config.yaml
model: "segmentation model"
dataset: "larger renderings of crowded toy scenes"
train_examples: 90422
image_size: 64
crop_scale_min: 0.8
horizontal_flip: false
color_jitter: 0.1
num_classes: 31
encoder_arch: "swin"
encoder_norm: "layernorm"
encoder_norm_position: "sandwich"
encoder_activation: "gelu"
encoder_mlp_ratio: 2
encoder_head_dim: 64
encoder_fused_qkv: false
encoder_bias: "all"
encoder_qk_norm: false
encoder_parallel_block: false
encoder_inner_norm: false
encoder_patch_size: [4, 4]
encoder_conv_stem: false
encoder_depths: [8, 8]
encoder_widths: [64, 128]
decoder_norm: "instancenorm"
decoder_activation: "elu"
decoder_widths: [48, 96, 144, 192]
decoder_blocks_per_level: 2
decoder_block: "plain"
decoder_attention: false
decoder_upsampling: "pixel_shuffle"
label_smoothing: 0.1
init: "kaiming_normal"
optimizer: "muon"
muon_scale: "match_rms_adamw"
lr: 0.0028
momentum: 0.95
nesterov: false
orthogonalizer: "newton_schulz_5"
adamw_lr_other_params: 0.00076
grad_clip: 0.5
cautious_weight_decay: true
steps: 4000
batch_size: 64
epochs: 2.8
lr_schedule: "wsd"
decay_fraction: 0.4
final_lr_fraction: 0.01
warmup_steps: 200
weight_decay: 0.4
adamw_weight_decay_other_params: 0.05
Rows from block 5 of the encoder of a small segmentation model, named by matrix and row number. Rows with one number belong to one neuron. Each number is 128 + 24 x the weight over its row's rms, rounded and kept within 0 to 255. All counts start at 0. Numbers have three digits each.
Before each neuron's rows are labels from the 100 images, of 14976, where the neuron reaches its highest value: "responds to" is what is common among them. Only what is clearly more common there than usual is listed. The data: larger renderings of crowded toy scenes.
# fc1: MLP up (encoder.blocks.5.mlp.fc1.weight, 128x64), inputs 0-63
# fc2: MLP down (encoder.blocks.5.mlp.fc2.weight, 64x128, transposed), outputs 0-63

responds to: black object; its colour: black
fc1.91:144114167113151116152126095132097109133078143100118188098084121147136164115156133140109135135129085151115133124125099095153106108148118152118155155124151147078123147158123082138112144102108149
fc2.91:122137147154141088121108126120116136155073153172156088096184118113172080108096152128108134123136128114137140131132142121108112121163135107129144145096132124190141111090132145104125135146150096

responds to: flower
fc1.68:113128153154134120165124159168142145099152112166119137132139124114102136131124138139123118137127141137113132129137120094078149122145090144143144083069150136155148107131093145091068144065112131
fc2.68:151112093122121106133131126120136078132109131093102166144157117114070138121139135135131127151126147118156091122102110167162150113144130182169118127142158107121116100064145140149125083137141150

responds to: count: six
fc1.21:109120074146131117124143152136071164134126136108128134106141111103106138105123103116140078086101137126112156153155098111153156148163157117138131147148108132151142072137093132140154152128140183
fc2.21:157158146136137107174135102113153129162142126158143103156160135138093124151151156113078129147089086132141158124076146103078112155108107133119152133113122130092152122104134109122139159107156100

responds to: ladder
fc1.102:136105123118151117120142154145166139111126115121084132140135168133109138115119120130118101117123140137118198170103085172121136136138058145143142087111109146101152131144115147110116162081100122
fc2.102:131137112101089131176113111137145120178150125112135124158078154113080139106167126119166135115153173127090092124135096108138127106154135132106132138145136073134103146120122108172146117120139161

responds to: white object
fc1.95:068132120128138101153131123153145137138118118152126103132149150104101084151094115199107136119118101110157118085117147130095128121150147086110173162151161127108145101119163118143131106119115149
fc2.95:161120112156133157117116087127161116084130084146080144110139117119127130145155088115085159129118128127132154112113145143100060128146100110118139139092153168100136129156128124138150170122100144

responds to: purple object
fc1.17:149133114180124129162143154072130148111137124167138131132110149099123154164085130140114132181091157124106143159109148139079151138094105089128124134132103139083113103122116143120119124138083137
fc2.17:124136118129132113146108120146124133132145107147141087126124080119091167082173139195134146124129144088141130135149140107171078116100130161113160143116132121123137187108115103140138093109137140

responds to: blue object; its colour: blue
fc1.123:127121062158127148110116159130118137111100134124150153107146143139089176130083128122106119113118157141109133151114146125102126108133134147137086189164120097095160141106141155173151096141131115
fc2.123:139113169144136126150102157150128120117155139127092137140137086141156123098127139125148101127130079114150091084132104170128095165132124135145145111091137126177122132153156092066119123088118142

responds to: grey object
fc1.125:122160133114091128121157176127138087121120116138112101154111090130111129138189133123093109132139134126185121137123109154090109121131131117131176129139159097125109098183135170163131142103150132
fc2.125:126127127128143106133085137149121174146165098095126127083147126082130107130208159079134101149143149133142128128141162159138109121097142133131143152152130098152110118118117105120108135136089095

responds to: red object; its colour: red
fc1.8:098082147103122136127129131144141181106126139108162145073165122109154132178135155151166135134134111156105145130149136172110146101119132138067114123070132128131119128090149126129142149118139113
fc2.8:134151114105123106118121122194100133106113135153129124125141160071135144115135108119104135151161137168138105123136079117174091151093119109119146117120116155118119113124127141099146097169185158

responds to: tree
fc1.116:105125157151109141107148132158117113132137145092134112062108159119149153118137084087138097146156172131137142146101090114116125136126140133113167175148150100172128102172115113130137113093126126
fc2.116:114158139131139113130102139145082168156126099101126119107083129154143118131148154163120126143110133118149122185167147126101145096100146117143087117167124093156104164116094125116120132176092123

responds to: yellow object
fc1.3:137154133108058172097127083139133132136129148129152115118104153122160111152109129125089143124106052146116100131143117107123098143118145121112150143112101100105146151138168170159119147115137131
fc2.3:121103117187154110109144122140157126137107155098151080150119135156100145107151138152128110138123111131126173113112147121149165117161134144128076147121131172077114087094110096123125107136122092

responds to: blue object
fc1.117:109093128108162153137150137173124120121136132150088130150150177162089142110109082091124110120085159144128119149134114102121161113129083102141145130105126143111097082144112150116138174137112149
fc2.117:119124095076108149140110110117191135093140101092172154101163139127097080123126135127127139125174134112101119170150125132128132124148125141189141125124133106127131148110132119155140077140117107

responds to: blue object; its colour: blue
fc1.57:119129114141173114111126126125118092146137150194114121177103172148143170168102076121095122156146122128127085130114115089153122171116093120118141122129098148140109126125146142116090138120120122
fc2.57:132098138073153135127164107114114167088095120087128211134109147104149116107151151117113139096139117113104123101113105169127151138141142137137161105114131120102170142121122144167135146131136127

responds to: its colour: blue
fc1.60:110142164143114113143119166155114138142129093126095123110112133077096158131102148130168144145174117177137128141117128075123146139143119134093150152091065123124143142149127133164157125147160126
fc2.60:104121129165109137135112110150106117139100116108136151157138146187108146129151102143108135099122118153144121106070146116148151118146148103167112138132149133077109131119153100127130072133183169

responds to: white object
fc1.44:120153139117142104104141125081157143097132107119138124152119096130113145152138166106096145155158123100122150137117131179200138107103150127171142147112082131121153116166119119122153098106098154
fc2.44:137114126154104139133119139169117090082116132110155125142156122102165115080155145140144169163147164091136146124163123161145126110146135101083126173098126131113116101126121141137091075132118114

responds to: umbrella
fc1.94:185165128116105160133091125108141128118129131105162099095172180134133150156128157099148103085155140134117102097108140121123181150128129099123161131156127096122134084111101116134123113130111142
fc2.94:121112118107136096092138149155164150141133153102088160133088103138151121134109141108113085098095086138131153154130106181137143115122119202119094125127160148108136152109156130124144145127141110

responds to: light from behind the camera
fc1.6:122118140116143128141127139082085161119111113115170111123128176128136136167129094136111132152117114099082094135136111100139141124078128089114102175103123146129126145118125155153115121121205119
fc2.6:137120145112115121074133141151172115120107112114095119070119122074110142135133135093139115102133124137166165075141138168136084132135161134153175166113121170138147131125134129147112123136136105

responds to: green object; its colour: green
fc1.0:155150122112133118089164140133103065107114098118085180153115131126129097121149120140160112092125143156162151130110134195158127145130127120165128141160123101097135129137166114147128120158114128
fc2.0:098105132105144131139157085132116208116113126122120159146133130132116128106134111131149132131141170105067114127088121162134111145157144137103109096097127124098137159128118146123157157162179147

responds to: its colour: green
fc1.45:158145099126121144087164140103118117129109172118119155094131165138141115116157143143118147091135114163113119134118134125163104085102161134141179075130091116157124157122089127124126162145116087
fc2.45:136090166150131140194097114160173129128129157117131091103142124107150082126094123098131098175115150156115150167125132118090146131153132119113132155085113130120138097136104150131098129132135156

responds to: green object; its colour: green
fc1.9:147113141096138108109095157121143121120132103131137130128119129155117101126137117157146089108129119123109170105116121121187085095156140104156130086121117159191129097134171149128151096096092149
fc2.9:107106114154159126143159124121127104150161121125115138132152122133128160093079156101119149125116102141171095148161150137131139138103100137144116164158109157111109102092112087070103117128181124

responds to: black object; its colour: black; truck
fc1.66:170128124154139127126154130142134087115058141107137146123070141185175115128150131137127141141130114158131130086118132094099113122119133117113144104126104127096168130116122094098148174147129151
fc2.66:113124149183133099133085129136097122167113143164132131104158117120172105093104129132119081166110129146114124129109121104119162143121117132133153146096105109165146125114139163101136189119161095

responds to: light from behind the scene; trophy
fc1.27:133158136152161126125130154138056124101100130106181121121134135139141125148129170136109128106086108132146114124141151084117133126108157122092162098151114121104121141145140111083147149100111186
fc2.27:139100152120126114085118111124172117112152181125088103134143095118105097124118138102111152178143124172110120088102118125124151102150097139140137123121140131136129167102142168138162105071112111

responds to: red object
fc1.11:145153136140156152160143119099080131121132136104105148137141112131071159139116169101141138117110123130167088109129116138106151109122089148084100141116127128119130139150165139068128133142152070
fc2.11:125137082116148162135129138165181100152142121127119126123176124165121095119094135117136141096127134143143126153161147087134081130153134125129127103124093179150115138111135080142078095140107130

responds to: airplane
fc1.104:169111125096133122111115135104121106147145126104108101121121154130165130150084111086127144120147134124113169141095105144156126096120172103183125131083133114136136092113145135173147090118177106
fc2.104:133121116114111133138129153148102135130101116153099177157112148136056175161129137119136092125121121137130102113119129090111192159134111103169099126111133159109142131087133110148098135121136163

responds to: black object; barrel; its colour: black; largest object: barrel
fc1.56:133095137078142120099134136120105123099074147111166147132146123116118148113129119129082151138143119138141153114162108127126164152145088162160129186133143174131116132144128126142126189094104146
fc2.56:166125143175125117167136119118114108123081164160129113127131116084134090119119133114148097143128117125122114130138135133129097107161167096141156095136165129149167127101132165124108099163124061

responds to: white object
fc1.33:153119125113127129159119199077140105122113072125112107093148146159139141111103118120163116112127130131126114131152096118176139137139143138145129151096129163101074162147136127100098109129160146
fc2.33:120109112122135172083134058140090111141150102108119124102124119143109109135109154144129147142113117103167161076125177129131089121153145129125130150141149158170108110152166108143130108151101131

responds to: flower
fc1.69:127128151157110141138144137167115164161134105152130127149140121103116130133090123142096106134094168171114103122120127116053167102113080177104130128123146121162135107109102141120126153101105106
fc2.69:139087125143126128132151086130137096126145110104167129137144155145095131126129171162123111153141137106154141130136106124171135164141160119118147075118146164123102124086126086150085067115119136

responds to: mushroom
fc1.99:119103107166125113112151153149160126118168142130083120151142140108092137123154136113115164098098157174160170098133111117118115098166106135128117162087103159128119137188128149130158108125133134
fc2.99:131143092113123128144105156146145110158138124096162169156143115149107131127126110073124117122115107107140119133115141165142141093178133109111114079143100075111114180137131107164116110087155119

responds to: purple object
fc1.15:156102150153149126120132120168106116145102116144137099122099149150167127208149124102110168129119125102138141158124102146143119127141130061114111113114107128111159139103155148156158100095124149
fc2.15:114119130135095138119139106173163152116116134094078133113138148105104137119098137119130097166136162152166141091096147143138170082103096120149147127150160119100116107129142131164136131171155166

responds to: yellow object
fc1.122:124131167142124104139154110110170145126131121110135156139106150114162145118131170121137171140121107119158127142133097111137128137145130112166140122104147068106137133150125141086112114045171096
fc2.122:131127070112083137148151117153127105131148134154133121105098144104051151126132130166105089152093130121138136133114173176136136142138131140138130138107136161120134122107116124143148131127057125

responds to: teal object
fc1.71:139146114089109117108070154146181101115131121109131119135117147149164118134124083171117124136127131125103163214136136127132146118155120099121102120139084134121131134136155119166094129120099139
fc2.71:131131140155137140136153094136146164188146085072111130139172119173098105106089169119119119119108110122104138128096124126138115112145106141138109137111085130115118119107136106109113189164126126

responds to: its colour: blue
fc1.74:141173177135106102145129190163126114169115122124130070127113113127113099155135146076123138126101101100155122145137095094145125101144127130108151142149095130102109122114170156130119152108138117
fc2.74:115128158145136152091139115146135120142121132117123110127108086138086102129162128123111132136100140177132131132107169116131146131130118108194166112144106115117126171123168194164126118182124115

responds to: orange object
fc1.72:125156137151148162164136102106138175123141125110106122141186128123062108128112150079114119115108125138136146064131098112122146135112144179130138129101142123117142139090128124116149172132159121
fc2.72:132101099110144133078130126165179106166127116113094149135118120109126133123105119164146142118130200123122149188099131121154096130161109084106117107144109148161123143121146141126103139106113100

responds to: red object; its colour: red
fc1.43:129104120132089141125143132134137158104114139118159155096149137120144038133140104168127126141091131119123126129156128124098162095139161155110118134067150130156138146126140077139136125090127146
fc2.43:116063119106157092109154107151139121132115117147103135123106148118127153121153128106121114111123086153111127104129115154139119198111138094106178104130124131100145108104130178172160140148141135

responds to: umbrella; boat
fc1.101:161170135143133153137110114109176116105117130120142114109152168147129131133133158113155123069138144133092094109122137126097143132135092066125160148171121125131147068124089160134119127119112131
fc2.101:128110125091138106117134107134143139153136175127105150171112123128163127126117132097106106100087127107120173110109116147116136126107131182138100109116119118135108143156202086168110143107127087

responds to: red object
fc1.13:123138151121136177132133131138133139113161101150121149149125132138161102168113168102132165147112136124153123098103141127104144091060152080148102147102155135119153160182111114108102119107116118
fc2.13:115143124191118120142117131120145101118114114125093127112138141122135154136156169186095112098125110113127157117132130172164063150123134125140157141136137129099118115062145148103121152137134165

responds to: count: six; umbrella
fc1.121:168122122134195152108138125104138126098173133120124144101106104132148127119121115118125115148099108140157134089140154146139093140107119125109135114160170113094154109119095153143055107133137171
fc2.121:129142110111093137135148166168157144107135090100142151141060120074117154139153066153141131122136146147099076108105134098137126134100110181135134139146130121130096131127111121126129112140140134

responds to: count: six
fc1.106:124132105159158102182099165101108144122122139120131134105120123187148162112109153101129109124110117103127102157119136184117123186128146104119094126170109163158129120112148118141115102116095129
fc2.106:154162122076162152080157120120106109102134131145112100126169148102124104117134124152159164122113134143129157089134121115133092096111138135141154098107126088135154098163080141122125152104172133

responds to: mushroom
fc1.42:112159051140126160137127130144144135089181174114120141133105148124086108124177097139094149131116128175136136118094135148102138125140109115104120156114092140121115117165123170147125131112125133
fc2.42:123133133106103132145087132124177125142177069127117124140198119141126121120166127124099098130091145109116112088141137130140132110123109113139131069164145130122118143159111134147158124076140120

responds to: teal object; its colour: teal
fc1.114:145153104139163159126156126103126138141127111104151133095143111111085134135155141121086120127145128113107074126110076107131101138205191122144140125123124137134131125167144173141152120116134127
fc2.114:131118139130134139122087180104124130076146116148111133191134064116150146139127114124129115135104107131138147145108155153088136140140086113136167132107176095106151150127140101119117158094121146

responds to: count: six
fc1.61:147107126121168159135095166113152139114128137118126143093090135170121147104122109092154119116098126129143077138079142145151125132118173159063167155136139117157131115151108125143090148125110131
fc2.61:143107141142145125154157127118110114121113103122143156121146144072063112141140102158159100147143145094096130125134132080077164107108139136121156092109134107151127111154120128116105117136127190